config.yaml
train_examples: 195000
image_size: 64
grayscale: true
horizontal_flip: false
conv_stem: false
positions: "sincos"
optimizer: "normuon"
max_steps: 9500
batch_size: 512
weight_decay: 0.0
Rows from block 3 of a small model that predicts nearness at each pixel, named by matrix and row number. Rows with one number belong to one neuron. Each number is 500 + 50 x the weight over its row's rms, rounded and kept within 0 to 999. All counts start at 0. Numbers have three digits each.
After each neuron's rows are labels from the 100 images, of 14848, where the neuron reaches its highest value: "lies over" is the class under the peak. Only what is clearly more common there than usual is listed. The data: renderings of 100 made-up gadgets, each built of a few solids, in any pose.
# fc1: MLP up (model.blocks.3.mlp.fc1.weight, 320x160), inputs 54-107
# fc2: MLP down (model.blocks.3.mlp.fc2.weight, 160x320, transposed), outputs 54-107

fc1.250:583508412546549537466391449532453363494414527488475534419514532552481517509472522572519517580554474516500481484472465503483510515526437556528460427617473523422436
fc2.250:433490413468425444510505518416452452565510536504422498600522528499482426595499527489518471415522520534532577430468462514541511509397611527407480580446509587500553
lies over: main colour; second colour

fc1.136:490511423474593546504455469515521498448551439484536514443568472444489466530533547499460445505483483502524514521550479400493560501562456429281539575491485467523481
fc2.136:581494479503530466485510427480567561530423504567432553447466526526478545533536434439538485456484429515495516503427529523519440520507572537504506530470469534520592
lies over: second colour; main colour

fc1.80:411546489518500637603458451484522487392497473478574477531488446462488561407494517468576449533524459480548502518453538434523556528440477484567527413528536459477508
fc2.80:519523522453537409425537441493441524574447511490533518473440538464492481480608514477573374456534547399477509462548522526475554530502410480484390596542449447515460
lies over: second colour; main colour

fc1.207:541569500545453447580489518552498462433514401476488420499469499555481526459569527405479557540587434529534416513521465530507402425495468514579558498518411502510548
fc2.207:509507463517549535461499548450581499497480572469573503526554488436522492454516516480637522576467510490485605471463465506478586524461581524492500525429472513488502
lies over: main colour

fc1.274:561551493450507476487562480527530399509486509535441509491477501463467520496541585595448426505449503479469505399475517437349491494468512509511504549451458489531476
fc2.274:505503508484493524500487492494503524563506451436479461557486493570443507479447521489520471507461468375480424517443525521645481457473496504472506492548486479463486
lies over: second colour; main colour

fc1.196:518441445376580525496532462573540532542416486572459521464582470460526500433571527480516482546409523558408532535563532491465489463498517460466461542572535484541576
fc2.196:460552642558448430477492526469442502516602524385537478548533552494448456611525482544523551543529470538482439476479383480494471581544515558559463506436448544414463
lies over: main colour; second colour

fc1.254:497575601452483522410580525455542418433468516518519434459586476508430459495552479396429507508421423512391488598572517528460485583536434483615492527480559483515457
fc2.254:556422465462466445496447501538521412514511443518503500595446489507501499428525540603498525533525456451540514496475495497523562420541447513543518491472537413477587
lies over: main colour

fc1.244:434441520511440492596561453514468530526587544415468457498534432486519443481572445495477541436536468504534506534529517573510557476420512500493516414444534514549488
fc2.244:524564489516494485538507505544451496519512469604518554420544506478437561549485472486470427453533389525436500511570497418504501457520542522440429447502380494413592
lies over: second colour

fc1.52:497428377520537406476554423483500529534506485540383476489529491507498463488473581551581490456442529467541446442493500481502559560523521493549473522441515537494429
fc2.52:498531501535519492435507530442519558497459431441487500455443436494502566447515514456582466583493457511426515506437567554551462588543436462469437387529467490435473
lies over: main colour

fc1.153:546465492536536426486508482499484482485511469475577443473428495567500507559485467502529470399449453407566398456484542454455562515501387405546530496549661507434389
fc2.153:491550473396475541502478519534518450573494453581527601510597479538492554381510496545525510561459480539451610444589463550490495534494576501523560455470516527552503
lies over: main colour; second colour

fc1.106:472567552598540532484518592520454530475406544468517541475485432416604461482521463486442510591555497539480451477594444570541508517474463456432520526546518491530594
fc2.106:586479518440456562450565478505510620486544492483494549459503463445485453437517442495561524595473533475425468530455545520400580503548491504442520382462442497527437
lies over: main colour; second colour

fc1.179:530556472504568567496497569416560499463403520487464463510466485476555472390519517451487483560462454573405482476486521490542492400482520491540565624472361521577534
fc2.179:544501464381589460507461500490591573572466457529564546549552386454472558435509493469593546533480516504473492455496532512463481425583480451529426573460557460534490
lies over: main colour; second colour

fc1.75:504463466495462513489532454496358446496481539492539460411430432473513463519530498460542475560538460531418502524524603573484478525500505550450588507555528517517599
fc2.75:564514547529519521523492484426484552490518484501415528476587501449561500478446481524569576469540594581500480372476468483523479638468371449574437480484485562529468
lies over: second colour